Rows from block 2, named by matrix and row number. Rows with one number belong to one neuron. Each number is 200 + 30 x the weight over its row's rms, rounded and kept within 0 to 999. All counts start at 0. After the name is the row's rms in percent of the matrix's.
# fc1: MLP up (model.blocks.2.mlp.fc1.weight, 1024x256), inputs 192-255
# fc2: MLP down (model.blocks.2.mlp.fc2.weight, 256x1024, transposed), outputs 192-255
fc1.656,112,151,189,159,178,180,170,163,224,177,173,217,214,200,185,243,200,194,202,141,128,132,212,165,225,139,217,197,212,198,205,185,226,182,212,182,217,174,216,186,173,168,246,195,189,227,162,193,225,216,224,199,236,192,182,202,233,224,174,237,203,267,183,203,196
fc2.656,114,139,155,198,222,272,177,277,147,185,194,212,152,201,207,215,169,189,201,187,184,206,211,186,184,249,135,152,241,222,233,153,200,232,206,203,189,181,252,212,180,181,192,208,241,212,234,265,232,204,202,182,219,198,220,200,211,201,186,180,191,146,261,177,146
fc1.657,088,203,174,214,137,168,224,216,149,194,120,223,185,209,222,198,149,183,189,230,272,258,213,287,196,192,178,189,205,161,207,221,205,211,194,164,170,157,184,223,208,251,242,157,230,204,185,170,239,167,195,212,223,158,160,201,214,217,274,150,221,160,182,190,259
fc2.657,088,156,202,186,255,176,184,223,180,170,202,260,206,266,234,170,182,148,222,238,230,235,155,189,225,189,237,172,222,150,219,244,199,216,167,174,216,189,230,218,166,195,191,177,188,273,225,209,203,172,191,204,226,227,190,142,200,207,186,206,286,215,193,252,200
fc1.658,117,193,245,179,173,174,210,224,154,252,180,227,227,199,268,176,199,215,189,141,203,215,202,199,213,168,166,208,216,183,227,234,188,171,185,159,146,225,231,175,142,180,182,190,200,193,169,177,224,227,234,188,276,204,220,189,205,232,209,186,245,210,187,184,241
fc2.658,121,158,165,182,225,165,195,240,204,148,191,155,174,200,191,202,131,187,182,150,144,169,219,240,172,194,186,115,258,256,210,184,186,226,199,215,194,133,225,219,222,164,199,160,185,255,187,243,232,195,240,113,179,257,190,168,232,223,158,241,193,196,203,165,188
fc1.659,088,183,183,158,189,254,212,196,200,217,187,204,189,185,194,166,208,196,213,268,189,216,224,224,173,215,238,190,220,222,191,184,252,163,235,210,205,241,187,179,173,235,202,209,243,173,158,210,233,180,214,202,249,225,162,209,231,206,182,261,207,241,201,153,255
fc2.659,080,194,211,137,162,199,236,190,154,138,162,286,232,266,197,228,194,178,221,123,157,182,154,235,232,244,186,177,174,172,172,255,180,196,156,209,198,165,227,179,183,209,217,247,196,245,189,196,185,226,180,200,245,232,188,207,227,164,166,200,203,201,221,224,143
fc1.660,100,195,144,142,168,221,221,198,189,179,221,216,169,246,182,176,194,237,213,177,201,221,170,199,259,207,200,208,178,163,177,255,232,165,163,152,216,223,243,247,241,191,209,191,218,151,200,174,186,172,187,163,192,197,217,197,207,257,194,138,242,174,177,191,202
fc2.660,090,199,234,205,224,166,185,211,200,198,235,275,168,190,258,217,128,200,137,192,262,163,182,187,196,195,208,169,213,222,218,220,215,213,217,151,196,172,217,168,174,144,225,188,220,252,195,187,166,216,150,217,186,244,204,202,184,220,180,253,276,197,203,208,173
fc1.661,094,172,192,196,231,190,228,178,225,208,178,200,145,161,206,209,172,258,206,209,235,265,190,227,170,146,156,144,261,166,217,214,205,165,221,219,218,210,211,211,184,171,179,138,188,227,145,227,203,212,129,203,223,160,145,200,213,201,206,185,239,200,147,219,214
fc2.661,089,193,218,232,217,200,179,208,164,206,250,283,193,211,226,180,166,199,205,227,212,230,186,158,238,227,216,218,189,181,206,218,196,202,200,193,207,195,208,197,210,189,187,195,218,201,217,177,193,179,246,205,185,251,176,146,230,203,214,193,249,198,175,199,236
fc1.662,095,266,191,140,182,205,130,224,199,212,197,228,227,225,187,166,149,200,154,220,230,213,229,178,175,167,224,185,185,217,145,195,184,225,212,224,186,150,159,145,155,169,249,155,164,121,253,226,169,219,172,195,246,154,161,207,260,231,192,220,203,218,120,199,224
fc2.662,113,183,215,185,237,153,214,227,209,166,171,167,212,264,210,206,204,177,254,174,236,228,213,198,169,172,135,142,238,232,193,174,183,175,165,192,153,148,196,122,232,226,202,218,183,232,204,180,219,220,216,229,170,227,146,220,163,179,162,179,160,198,171,197,224
fc1.663,108,181,243,215,204,193,161,224,221,251,202,188,227,246,195,264,200,207,178,191,203,266,182,223,301,178,227,194,201,266,187,158,133,200,242,224,191,163,211,164,165,181,138,219,191,166,254,179,222,210,179,158,179,239,227,222,223,201,221,204,208,187,207,187,238
fc2.663,112,196,179,187,259,214,207,197,193,215,194,206,273,124,247,176,189,162,196,244,194,202,206,179,208,168,242,238,225,195,183,191,278,177,217,187,153,223,207,154,238,212,247,176,165,197,174,186,148,190,190,201,184,243,191,197,218,175,188,196,184,158,184,229,219
fc1.664,099,135,258,120,190,158,177,207,241,217,208,197,220,197,200,206,175,217,167,231,206,202,232,223,179,150,206,196,151,167,197,187,259,185,191,193,184,194,213,153,201,232,161,217,168,149,210,192,209,219,217,184,228,197,206,210,195,238,222,206,160,185,271,132,133
fc2.664,094,228,206,215,158,193,199,197,176,170,196,205,218,174,174,203,241,192,205,151,206,212,223,168,224,206,180,180,236,261,179,149,166,223,228,232,202,218,201,209,186,138,198,176,155,230,226,191,182,137,286,220,174,209,170,214,234,176,142,187,196,203,139,216,196
fc1.665,098,244,197,262,208,208,194,198,172,161,198,246,245,191,242,184,225,185,242,222,167,168,211,190,179,201,179,187,207,184,209,187,127,224,222,215,175,169,184,191,215,221,216,178,183,230,214,200,229,174,251,221,220,220,182,193,118,222,210,167,163,201,185,200,187
fc2.665,088,150,214,211,252,195,216,178,188,175,188,255,168,218,192,219,204,159,231,167,227,230,199,205,208,160,205,152,202,151,198,177,247,201,189,200,214,190,242,221,184,182,233,206,273,194,200,183,278,177,161,229,179,192,159,207,241,201,239,180,226,168,181,180,187
fc1.666,110,222,193,176,199,201,198,214,196,264,171,214,137,249,228,200,197,217,172,200,272,196,166,195,253,201,212,162,192,181,231,198,202,228,181,167,198,229,146,181,211,183,159,158,236,233,223,225,247,200,173,149,184,226,188,196,208,181,211,213,238,267,131,222,205
fc2.666,116,248,185,159,142,173,206,172,191,227,272,154,200,179,211,216,152,187,191,251,181,170,206,198,231,203,180,217,196,236,197,209,213,178,232,178,190,211,215,184,176,157,193,198,212,159,183,221,195,199,216,156,227,252,203,168,205,161,183,160,137,206,169,249,165
fc1.667,092,239,179,197,195,264,271,183,251,201,188,176,194,161,202,185,179,242,274,192,195,180,284,165,130,230,245,195,179,201,168,205,158,182,200,266,174,161,215,220,222,152,193,115,174,203,193,184,246,215,169,243,232,176,170,208,238,243,212,199,180,206,171,213,190
fc2.667,095,200,224,215,264,241,187,244,186,218,153,263,178,175,234,172,188,250,171,263,207,218,202,173,207,225,233,209,228,190,227,131,214,199,163,197,209,205,189,250,215,207,236,187,250,216,162,238,156,187,190,237,181,193,207,202,176,250,199,219,215,180,239,154,192
fc1.668,106,180,200,284,189,177,192,161,225,171,214,266,214,215,135,236,208,245,269,123,244,210,200,194,221,182,206,270,218,224,170,162,206,195,210,143,230,218,206,175,228,223,165,178,166,213,173,189,208,218,185,166,240,166,184,178,190,179,168,201,159,157,204,223,221
fc2.668,087,198,207,179,177,194,202,241,165,190,207,284,207,206,246,216,198,211,183,239,172,197,211,206,108,227,208,149,183,200,249,215,180,245,214,220,139,208,193,180,153,216,192,246,197,182,193,180,173,191,207,201,183,150,183,161,181,262,148,188,202,232,248,224,171
fc1.669,107,211,244,213,217,163,205,266,210,181,201,177,174,201,160,232,173,170,205,238,245,207,180,191,250,196,196,224,224,214,208,204,222,284,110,175,222,202,180,192,223,213,181,256,207,174,136,189,198,202,215,214,205,202,183,184,235,284,219,230,206,199,210,168,141
fc2.669,104,177,167,176,226,241,178,187,211,205,161,171,225,205,242,193,181,209,175,156,239,211,182,170,206,192,210,198,217,220,201,228,270,193,220,142,195,198,191,232,195,173,262,176,189,167,249,282,248,227,203,239,191,191,160,232,194,227,225,218,171,206,229,163,173
fc1.670,115,191,205,190,180,232,191,177,152,201,210,168,226,259,236,160,225,215,230,185,158,164,160,180,192,228,208,264,166,197,238,174,236,206,218,145,182,150,229,177,223,132,177,201,221,168,203,205,227,200,217,220,224,211,227,196,178,211,238,148,184,134,220,216,180
fc2.670,107,185,216,237,186,191,189,244,181,160,221,250,154,204,144,239,190,202,155,235,216,235,201,222,198,174,179,142,167,197,211,193,189,262,192,181,190,185,192,244,152,191,251,222,193,266,206,216,171,196,146,234,207,156,238,163,230,235,232,182,213,247,230,189,209
fc1.671,095,167,215,215,224,182,188,211,158,146,196,213,178,175,171,147,252,149,197,199,193,125,234,192,217,201,209,229,205,187,196,192,220,214,187,172,164,229,187,228,210,210,227,239,259,230,203,252,242,206,148,204,127,197,248,178,272,174,211,130,245,245,164,195,175
fc2.671,094,294,226,224,175,166,185,206,186,224,190,247,223,215,213,213,238,222,237,208,254,210,199,250,223,198,193,177,198,207,171,218,216,190,214,141,237,142,167,150,137,174,215,254,191,220,206,181,172,170,238,205,227,171,211,208,214,271,207,196,225,186,236,221,196
fc1.672,103,172,189,214,209,176,218,203,236,213,220,191,237,229,199,160,183,250,236,263,160,240,180,234,249,229,232,186,192,160,166,221,199,122,192,208,219,241,204,245,224,168,189,179,228,144,173,205,168,234,201,222,251,166,217,233,219,189,227,207,190,130,179,195,179
fc2.672,098,227,171,169,132,248,182,258,209,182,203,199,195,168,192,198,218,220,222,163,222,218,200,245,197,241,177,209,181,271,183,143,248,234,198,203,146,174,226,227,185,173,190,219,237,221,202,201,190,202,173,244,191,190,162,165,199,198,217,202,233,209,240,221,203
fc1.673,100,255,197,237,224,208,157,174,232,213,258,149,253,221,202,201,213,233,165,195,201,208,190,206,223,210,202,174,197,216,212,179,198,220,230,193,209,260,202,220,207,190,226,158,206,224,131,246,169,220,205,187,214,178,213,230,160,180,209,241,228,221,196,193,226
fc2.673,089,136,207,182,204,233,166,218,180,157,178,264,206,188,208,203,169,211,166,194,169,187,162,199,256,188,184,186,175,209,199,274,200,198,224,212,206,194,232,172,227,122,222,246,179,173,223,161,176,152,160,232,181,236,207,179,161,226,168,184,258,196,193,200,174
fc1.674,103,198,172,229,260,223,220,170,214,156,162,182,232,139,252,198,216,255,219,150,180,143,225,195,212,163,220,205,196,176,198,222,236,162,170,219,171,181,200,165,168,221,248,234,161,233,227,171,200,180,170,211,191,153,157,182,251,223,234,173,192,223,225,207,157
fc2.674,096,259,213,165,202,207,155,177,186,188,189,191,251,171,166,184,218,167,142,213,212,207,198,161,165,192,246,211,232,269,220,219,192,217,174,244,202,239,239,236,202,214,161,132,184,203,181,186,185,187,241,146,210,214,205,180,228,158,142,189,189,203,204,165,202
fc1.675,100,190,173,155,172,169,184,175,215,200,167,205,165,197,189,218,206,241,215,178,167,260,203,154,204,215,181,222,269,212,204,258,188,202,193,266,194,200,200,199,194,224,167,199,198,246,253,164,195,237,210,232,200,196,171,198,180,183,239,203,232,175,226,183,169
fc2.675,103,225,220,192,205,208,217,226,191,238,209,246,236,206,204,170,210,152,152,228,187,205,200,206,260,181,202,180,174,183,233,235,182,198,219,189,176,215,161,210,162,169,229,203,192,157,237,164,238,206,216,237,151,222,167,220,193,249,166,129,200,167,170,222,236
fc1.676,095,157,194,214,203,221,174,194,183,221,198,171,203,186,210,188,143,245,201,219,200,167,138,256,193,215,199,183,178,210,221,196,222,253,212,198,235,204,266,136,179,203,201,228,137,224,161,238,241,241,225,182,207,203,165,174,189,180,135,203,204,166,211,190,242
fc2.676,098,195,179,142,160,172,223,171,208,191,201,206,211,240,195,153,249,146,189,176,222,212,204,186,222,184,196,197,184,180,195,196,263,161,214,152,185,177,214,179,201,217,167,203,180,180,239,187,235,190,235,151,201,194,241,217,178,183,238,201,163,232,246,252,200
fc1.677,097,243,225,183,192,181,242,257,242,178,184,220,241,214,189,189,183,150,174,221,226,217,265,169,137,189,196,249,239,209,195,170,180,196,125,190,127,199,142,221,141,157,181,168,193,164,208,202,197,213,240,182,223,196,178,187,197,191,141,153,170,236,108,248,159
fc2.677,106,224,202,241,185,148,219,148,207,214,223,214,247,117,237,203,232,184,197,238,190,178,200,207,208,224,223,241,224,226,248,228,163,190,188,217,236,239,201,203,189,227,189,226,173,195,228,216,170,242,181,177,142,215,140,226,241,228,197,220,190,227,231,181,225
fc1.678,107,262,252,197,211,215,216,196,169,213,182,220,182,267,156,188,152,197,141,170,192,200,196,174,153,184,115,219,193,208,189,192,258,194,206,242,179,236,215,222,183,229,237,183,151,187,222,177,218,183,174,222,216,141,183,185,208,246,191,177,200,229,237,227,182
fc2.678,107,205,231,211,190,166,178,151,231,213,188,205,208,246,188,199,180,189,196,194,232,203,187,245,200,228,202,193,187,185,201,151,197,210,188,190,159,223,239,198,157,134,158,214,150,243,220,179,172,189,171,179,170,198,199,223,209,190,179,229,225,213,215,181,272
fc1.679,097,172,178,237,198,155,209,184,177,221,246,149,157,196,181,206,215,222,226,188,195,144,195,177,234,208,219,204,179,171,134,218,166,196,255,199,211,230,193,222,195,175,195,183,252,211,145,208,269,186,178,202,223,178,161,171,217,179,177,195,203,203,249,183,197
fc2.679,101,204,229,167,176,218,152,193,161,213,233,208,252,159,164,193,183,205,220,149,202,204,193,191,215,188,167,216,213,169,228,260,193,251,185,156,228,192,228,213,150,205,200,243,167,223,201,195,201,219,237,208,166,178,273,141,215,221,222,225,186,239,206,201,185
fc1.680,090,219,195,199,247,202,179,209,245,234,220,199,199,176,212,244,223,175,210,212,181,207,212,177,158,199,180,151,164,243,182,194,174,214,218,198,220,181,182,167,293,232,220,230,155,165,214,217,209,160,190,232,195,183,202,171,166,171,221,181,186,185,191,245,198
fc2.680,100,194,165,214,215,198,218,179,198,165,191,240,249,184,205,125,236,158,202,219,185,206,141,210,218,228,224,209,222,179,231,256,229,203,222,179,245,173,211,228,288,172,217,165,213,194,161,200,195,210,207,248,147,201,174,253,201,186,217,235,226,214,171,167,197
fc1.681,099,203,188,232,236,234,246,162,223,195,243,214,251,187,196,170,157,251,195,203,215,186,226,234,179,197,191,195,181,217,170,173,223,149,186,230,234,183,236,191,176,307,126,177,184,188,182,229,223,169,209,238,242,177,182,182,186,173,207,183,200,213,157,185,249
fc2.681,095,186,196,237,178,219,231,193,139,149,247,253,196,196,226,213,239,223,187,258,236,179,218,207,209,262,180,170,200,194,144,205,166,190,147,177,205,152,222,217,197,188,223,174,197,198,217,156,239,152,173,221,248,185,224,138,213,261,160,196,194,195,180,222,227
fc1.682,113,279,227,177,243,211,218,240,238,164,183,151,216,228,178,127,215,189,174,177,205,202,187,177,223,213,200,181,158,218,206,190,168,189,190,181,211,210,154,193,195,196,168,161,224,232,222,171,215,150,212,232,219,153,176,194,211,218,194,159,190,197,220,201,213
fc2.682,104,238,191,218,220,193,239,187,161,206,184,218,211,158,200,177,222,172,225,215,203,235,162,191,170,214,179,236,223,159,181,164,252,170,185,172,226,185,197,208,263,195,234,252,215,222,159,235,190,206,205,232,178,223,216,239,206,216,147,221,224,142,202,202,164
fc1.683,105,228,222,183,186,201,220,199,199,211,220,221,212,215,144,228,218,281,179,232,216,189,212,240,209,207,226,239,250,158,195,234,126,217,169,159,194,228,184,187,227,177,213,175,236,214,258,144,142,244,177,224,190,255,181,226,262,197,217,175,183,193,199,170,181
fc2.683,097,190,163,181,204,192,170,181,190,232,142,223,189,213,182,187,162,186,223,174,144,172,185,175,149,214,177,215,207,228,226,196,232,230,162,227,224,191,228,178,192,262,136,245,159,219,222,191,142,190,227,174,213,210,156,223,176,214,192,227,221,198,155,144,167
fc1.684,096,212,210,206,226,178,199,169,258,234,233,212,152,221,221,203,166,182,202,222,201,212,221,230,232,232,213,194,146,157,187,227,215,218,172,233,223,200,190,135,173,292,237,199,207,235,230,268,199,230,236,240,186,177,219,213,179,193,247,210,138,160,176,173,197
fc2.684,106,198,156,216,234,204,230,248,253,225,213,228,218,168,167,209,157,219,196,174,184,254,211,187,240,217,193,180,199,214,195,211,152,175,158,180,218,221,246,211,249,154,180,209,197,220,175,198,192,219,215,224,219,187,160,192,171,119,197,191,190,216,193,220,168
fc1.685,112,243,178,205,204,226,220,195,186,183,196,235,139,219,210,201,194,205,183,234,225,243,194,168,122,211,172,206,227,221,193,175,201,138,184,234,190,186,226,225,205,239,189,208,186,168,156,168,233,236,186,181,144,226,177,201,212,192,183,185,223,219,175,166,149
fc2.685,101,182,189,236,230,169,214,197,226,230,165,153,191,213,170,194,213,170,208,255,203,222,200,182,220,235,220,181,194,249,173,195,168,225,171,173,212,193,184,256,167,182,171,204,207,242,220,254,179,186,178,213,242,164,222,152,241,219,255,177,199,139,230,219,250
fc1.686,107,162,232,187,237,161,233,240,202,219,167,194,184,132,197,205,210,202,161,232,165,208,173,211,192,223,198,194,194,213,268,237,203,177,139,184,198,201,179,179,194,229,221,160,210,174,200,191,194,107,218,204,162,202,121,167,152,186,226,231,176,186,205,200,159
fc2.686,103,203,169,223,185,166,216,143,255,229,137,204,191,239,223,205,214,152,254,193,211,163,229,139,182,181,172,232,232,238,186,223,192,217,167,203,231,161,192,137,197,222,187,217,211,217,196,275,211,206,162,198,185,189,192,219,271,223,215,154,240,206,206,242,223
fc1.687,097,198,241,162,219,167,182,186,187,158,218,244,205,146,186,176,210,222,208,180,235,143,238,184,223,173,209,179,210,180,203,148,173,233,143,231,190,261,208,224,219,216,199,180,232,188,209,275,173,192,149,137,241,188,229,218,176,195,225,187,209,188,213,225,202
fc2.687,082,220,239,226,194,195,204,216,224,256,208,245,151,209,237,195,152,214,194,238,182,167,212,187,206,200,218,235,186,254,172,245,207,184,212,171,201,172,164,203,160,131,185,243,214,176,188,196,219,193,221,229,154,230,212,145,217,255,183,171,206,218,195,149,159
fc1.688,085,261,175,220,170,249,236,218,106,150,237,208,239,182,241,207,257,233,200,183,166,228,210,188,168,172,195,243,237,206,203,173,170,196,197,220,188,245,204,221,195,245,188,176,151,217,188,184,213,233,251,246,181,215,204,204,127,196,175,177,188,236,184,261,226
fc2.688,080,200,196,185,175,191,175,209,182,231,226,262,201,212,231,216,190,187,228,224,226,211,240,161,212,204,203,180,227,215,204,207,156,212,166,191,216,206,215,169,200,200,202,157,261,205,165,199,181,256,186,224,205,190,183,220,221,150,226,191,158,199,181,136,225
fc1.689,106,211,213,155,213,188,228,179,204,187,180,172,226,151,217,135,218,200,220,235,170,214,201,190,278,166,185,176,199,216,219,238,171,191,141,143,156,243,220,190,167,187,160,146,195,180,247,231,230,213,157,158,216,160,217,211,172,212,224,175,206,193,167,217,190
fc2.689,110,280,201,226,193,167,176,187,232,211,237,229,181,171,205,171,207,215,249,266,215,233,240,171,191,217,173,249,193,203,223,169,227,271,197,178,183,193,184,168,196,189,248,276,175,150,195,174,194,188,222,186,240,233,171,177,158,205,162,178,160,202,179,211,226
fc1.690,092,229,189,230,189,251,249,202,154,235,197,240,238,144,237,215,209,219,236,147,154,202,203,204,226,203,189,189,182,218,239,191,188,231,199,177,228,185,178,202,153,195,188,255,164,197,217,218,198,206,196,213,183,185,162,223,193,223,204,240,156,160,252,172,118
fc2.690,088,171,236,171,137,144,187,178,164,207,195,184,194,206,160,184,207,189,223,229,201,199,186,207,219,184,203,187,236,195,210,139,210,260,232,199,210,208,246,222,201,218,164,180,240,222,201,202,189,187,175,213,251,245,207,199,201,227,196,158,210,190,200,161,178
fc1.691,097,197,197,231,178,176,150,232,204,219,167,223,182,268,156,197,241,192,151,178,206,187,205,153,221,176,186,204,246,202,193,213,178,216,185,207,217,186,172,170,217,237,185,170,172,264,170,140,187,221,196,232,172,244,213,144,221,223,162,230,211,210,206,224,132
fc2.691,102,245,218,170,155,202,216,237,149,257,245,193,129,197,206,200,149,196,180,227,168,212,201,212,209,229,184,213,174,181,182,178,228,209,229,199,150,218,184,225,144,188,228,195,204,129,181,191,217,205,229,200,218,223,238,240,173,184,182,203,152,225,184,255,256
fc1.692,107,183,157,191,178,230,203,226,152,241,224,178,198,187,164,259,185,156,200,187,176,152,238,271,125,253,232,196,221,257,174,163,226,179,181,233,254,251,182,189,253,171,206,219,224,157,189,266,220,194,248,208,217,206,217,211,163,219,238,203,162,204,225,209,210
fc2.692,107,181,212,167,166,182,247,213,182,189,146,247,204,207,197,147,245,205,181,150,234,134,184,152,246,263,206,243,164,209,171,173,205,157,202,173,182,208,225,191,228,180,199,202,174,239,200,171,261,212,190,239,225,238,239,249,234,182,186,247,178,253,225,208,175
fc1.693,090,229,150,209,144,236,182,228,216,206,216,208,250,166,165,199,222,213,237,243,170,198,216,181,209,222,176,215,215,238,204,166,202,170,159,218,159,223,161,174,229,167,273,226,178,167,188,217,219,224,257,240,191,224,228,231,179,219,145,192,196,218,245,218,193
fc2.693,095,188,169,177,169,154,200,195,212,170,208,215,182,224,224,187,185,167,159,212,229,171,212,190,190,244,193,287,189,252,180,212,169,194,177,238,142,194,186,190,177,171,175,194,174,211,202,203,216,221,210,180,214,215,185,229,201,138,171,176,183,167,197,180,213
fc1.694,103,154,173,178,158,249,220,241,157,173,220,177,154,153,232,230,217,136,214,205,264,217,171,203,199,180,240,194,165,251,167,188,212,191,176,172,199,168,194,215,192,170,160,148,212,196,229,191,151,194,193,243,174,186,169,210,198,202,198,222,192,229,155,168,167
fc2.694,096,163,239,208,208,179,174,213,200,259,234,238,219,286,180,196,208,221,162,232,219,197,227,243,166,153,196,177,200,177,177,244,215,188,232,225,221,194,188,223,201,167,258,218,186,223,216,244,171,251,148,183,215,184,181,186,193,206,218,261,228,187,194,222,201
fc1.695,088,188,240,179,157,232,177,155,213,199,244,143,249,198,220,162,190,215,222,198,180,194,191,211,185,246,205,204,228,202,159,198,167,221,249,226,183,156,213,219,186,187,223,268,193,238,189,204,240,162,250,170,208,206,245,176,165,193,195,157,171,200,190,142,213
fc2.695,086,213,255,228,201,175,231,248,206,175,180,302,234,213,187,205,195,197,189,236,197,212,186,266,257,148,196,142,161,232,229,212,177,213,190,185,178,186,160,247,204,215,233,192,183,219,207,221,214,185,154,261,191,172,197,221,204,192,170,221,243,187,209,236,182
fc1.696,104,224,213,204,264,217,235,206,187,204,235,161,174,156,223,250,209,254,219,191,217,191,217,175,220,217,239,243,179,247,200,214,203,132,176,261,192,193,168,154,219,185,177,176,225,240,253,160,184,229,212,248,199,184,140,209,186,188,194,207,190,253,206,182,202
fc2.696,106,174,201,188,180,229,182,206,174,148,219,253,239,149,202,182,221,201,249,216,234,257,187,203,234,210,207,219,254,189,202,208,235,205,180,144,201,222,214,233,201,218,202,217,198,222,172,250,197,210,224,195,175,185,169,187,206,205,224,219,215,174,205,225,229
fc1.697,092,172,179,189,215,143,183,209,217,213,272,173,251,206,175,183,196,135,226,208,132,183,222,240,169,222,211,166,167,214,238,222,185,286,197,259,202,176,234,267,179,172,189,194,191,239,193,215,235,168,186,217,232,191,169,191,206,178,168,193,219,248,203,232,168
fc2.697,091,174,197,210,153,259,136,244,214,182,216,231,194,217,204,206,250,206,167,199,188,232,197,174,194,177,168,201,173,148,145,233,201,208,145,142,144,222,174,220,172,186,221,203,272,183,151,190,211,178,214,211,193,208,212,231,166,182,180,185,211,202,228,200,207
fc1.698,094,230,195,206,209,184,202,204,194,199,175,237,234,185,202,164,183,166,241,266,194,160,193,202,195,219,240,214,202,147,175,191,215,223,203,255,163,215,236,215,233,186,165,169,242,198,196,203,197,246,181,174,151,218,173,187,186,191,145,135,191,222,242,179,191
fc2.698,094,229,150,187,209,242,221,218,201,194,186,215,217,155,204,184,207,217,191,150,256,266,200,195,243,149,225,269,206,210,196,237,224,184,202,177,203,199,179,168,159,201,221,209,252,187,188,211,179,204,230,205,191,215,116,141,230,205,210,212,170,223,209,186,192
fc1.699,099,208,247,232,227,198,199,192,241,188,185,197,190,239,200,169,220,199,239,184,215,166,193,199,129,239,191,234,171,248,221,227,205,230,200,216,215,200,200,209,202,252,180,221,134,259,111,243,187,199,269,230,252,210,232,204,216,149,161,211,198,222,224,166,200
fc2.699,091,180,180,228,173,227,206,215,191,207,211,193,179,166,199,197,122,206,213,187,157,225,214,213,199,192,269,255,202,185,254,170,219,199,200,156,160,189,248,181,177,247,245,219,192,211,208,188,190,173,160,204,205,208,199,108,199,152,192,222,180,176,232,246,212
fc1.700,107,241,183,188,212,174,207,184,204,229,174,164,179,199,247,182,188,177,198,142,238,219,215,212,168,171,216,245,185,200,177,153,242,216,182,174,181,172,196,169,191,186,236,207,234,206,204,268,158,199,211,180,204,134,194,182,200,283,109,234,244,223,187,209,173
fc2.700,104,150,247,148,216,193,178,202,174,216,175,214,157,273,174,231,267,233,222,214,168,207,191,256,175,191,165,194,249,194,184,166,249,211,193,204,186,190,208,229,160,206,195,229,193,240,232,179,195,213,128,219,198,225,201,184,172,208,228,159,205,212,193,246,208
fc1.701,083,181,149,215,248,160,192,265,210,245,232,210,199,197,249,198,228,167,194,191,181,173,203,185,174,129,157,162,243,181,181,174,200,204,176,222,204,235,159,190,248,175,179,244,177,163,206,235,197,187,173,199,201,237,230,215,185,204,178,147,220,230,208,191,202
fc2.701,075,202,222,171,161,194,232,215,189,192,167,309,194,241,194,218,163,210,189,166,188,226,214,196,177,217,227,231,194,205,177,226,204,169,235,184,194,172,217,186,217,227,204,209,210,206,174,190,170,213,204,195,199,180,186,200,202,175,237,228,178,207,200,223,185
fc1.702,093,222,224,232,161,220,172,205,228,221,229,196,228,206,169,206,225,142,185,182,191,194,244,205,193,190,231,233,215,215,183,156,182,165,189,214,216,195,187,185,211,195,214,237,201,187,199,272,219,163,227,207,161,152,209,190,188,169,172,162,202,239,210,240,221
fc2.702,099,194,171,203,194,187,246,205,228,257,217,243,194,240,233,195,202,181,143,225,232,149,161,150,235,221,217,207,180,174,138,244,187,236,206,179,200,238,161,218,145,189,159,196,219,194,175,206,201,186,195,182,232,201,226,226,212,179,194,179,191,187,239,207,150
fc1.703,111,170,223,246,197,215,225,235,208,214,168,194,182,222,229,218,192,240,178,180,208,166,234,149,168,224,166,165,190,240,162,255,208,224,204,156,182,226,185,133,165,191,236,204,235,203,177,179,202,242,220,171,242,204,151,237,191,176,263,194,174,220,169,183,221
fc2.703,108,249,184,150,190,161,164,203,227,233,200,196,182,168,147,218,232,168,208,193,166,251,245,226,258,219,221,222,217,207,217,193,163,208,177,247,184,192,172,207,199,228,184,207,131,172,182,205,144,165,168,235,187,187,206,149,228,268,190,266,194,226,225,209,201
fc1.704,093,216,197,173,187,193,168,160,240,245,194,215,237,181,210,153,231,203,220,180,178,198,224,179,220,174,192,208,181,216,212,175,176,208,189,270,131,218,161,209,207,211,206,214,189,194,206,201,205,201,210,225,195,226,294,199,173,174,200,209,174,240,145,227,204
fc2.704,106,123,215,239,220,188,199,230,218,185,176,214,187,188,245,259,197,200,186,229,207,212,218,222,226,210,233,175,214,201,211,234,203,182,192,176,182,188,152,228,177,188,182,199,206,203,197,222,221,171,231,285,191,272,143,187,180,182,190,195,177,177,253,157,232
fc1.705,102,146,183,240,220,194,137,148,189,180,195,192,220,199,166,236,157,189,188,174,174,173,176,220,197,230,180,169,212,199,195,169,164,243,194,219,188,228,206,197,192,181,186,192,200,212,164,151,250,190,172,194,215,181,199,229,224,191,178,216,169,170,227,238,207
fc2.705,104,169,203,259,220,211,199,247,223,184,214,202,219,185,197,185,206,185,187,232,246,210,185,168,269,206,189,186,167,180,209,164,163,185,181,214,189,196,233,138,150,195,183,199,211,183,228,197,181,172,186,189,254,204,206,139,120,188,200,163,226,213,175,220,277
fc1.706,101,153,216,193,217,204,209,210,134,153,259,142,158,221,215,220,190,207,206,209,203,182,226,221,169,203,189,266,224,261,154,222,179,188,199,236,135,194,264,213,237,219,171,232,228,196,202,171,197,255,212,208,210,265,201,220,211,173,182,214,240,177,168,177,151
fc2.706,118,163,193,226,231,185,234,203,223,243,275,192,244,231,218,173,160,186,159,175,214,196,206,171,225,232,258,209,203,184,138,177,253,215,203,166,204,207,135,174,144,152,219,152,185,221,212,232,189,218,182,193,194,233,211,190,154,155,212,144,204,191,219,194,223
fc1.707,096,210,132,228,198,215,203,191,216,174,221,202,232,211,187,184,182,204,189,183,143,192,209,174,149,192,196,181,198,173,183,190,222,218,226,237,170,201,184,233,188,174,208,149,227,198,215,249,145,191,145,198,176,194,198,186,238,202,191,198,190,197,228,174,148
fc2.707,095,197,252,229,192,254,170,210,176,282,190,218,154,226,189,212,175,233,170,193,190,170,176,178,258,171,171,198,129,159,214,179,212,140,155,169,205,182,223,252,235,180,204,188,219,201,226,186,219,195,169,255,218,227,207,203,225,209,209,194,213,215,189,233,222
fc1.708,112,239,189,170,247,188,203,210,200,199,150,239,174,231,254,221,203,243,212,174,244,235,169,196,195,226,151,225,162,171,226,203,207,185,210,194,205,178,212,110,182,206,179,224,197,145,272,216,228,220,189,191,240,223,212,191,186,204,240,188,198,171,226,203,165
fc2.708,113,144,161,266,153,189,177,202,155,149,212,187,206,217,156,178,173,225,202,190,160,159,273,188,202,211,201,171,180,232,139,178,214,178,217,155,194,207,218,235,199,158,208,191,221,250,168,203,186,164,267,156,185,174,190,197,284,187,186,216,213,198,193,207,186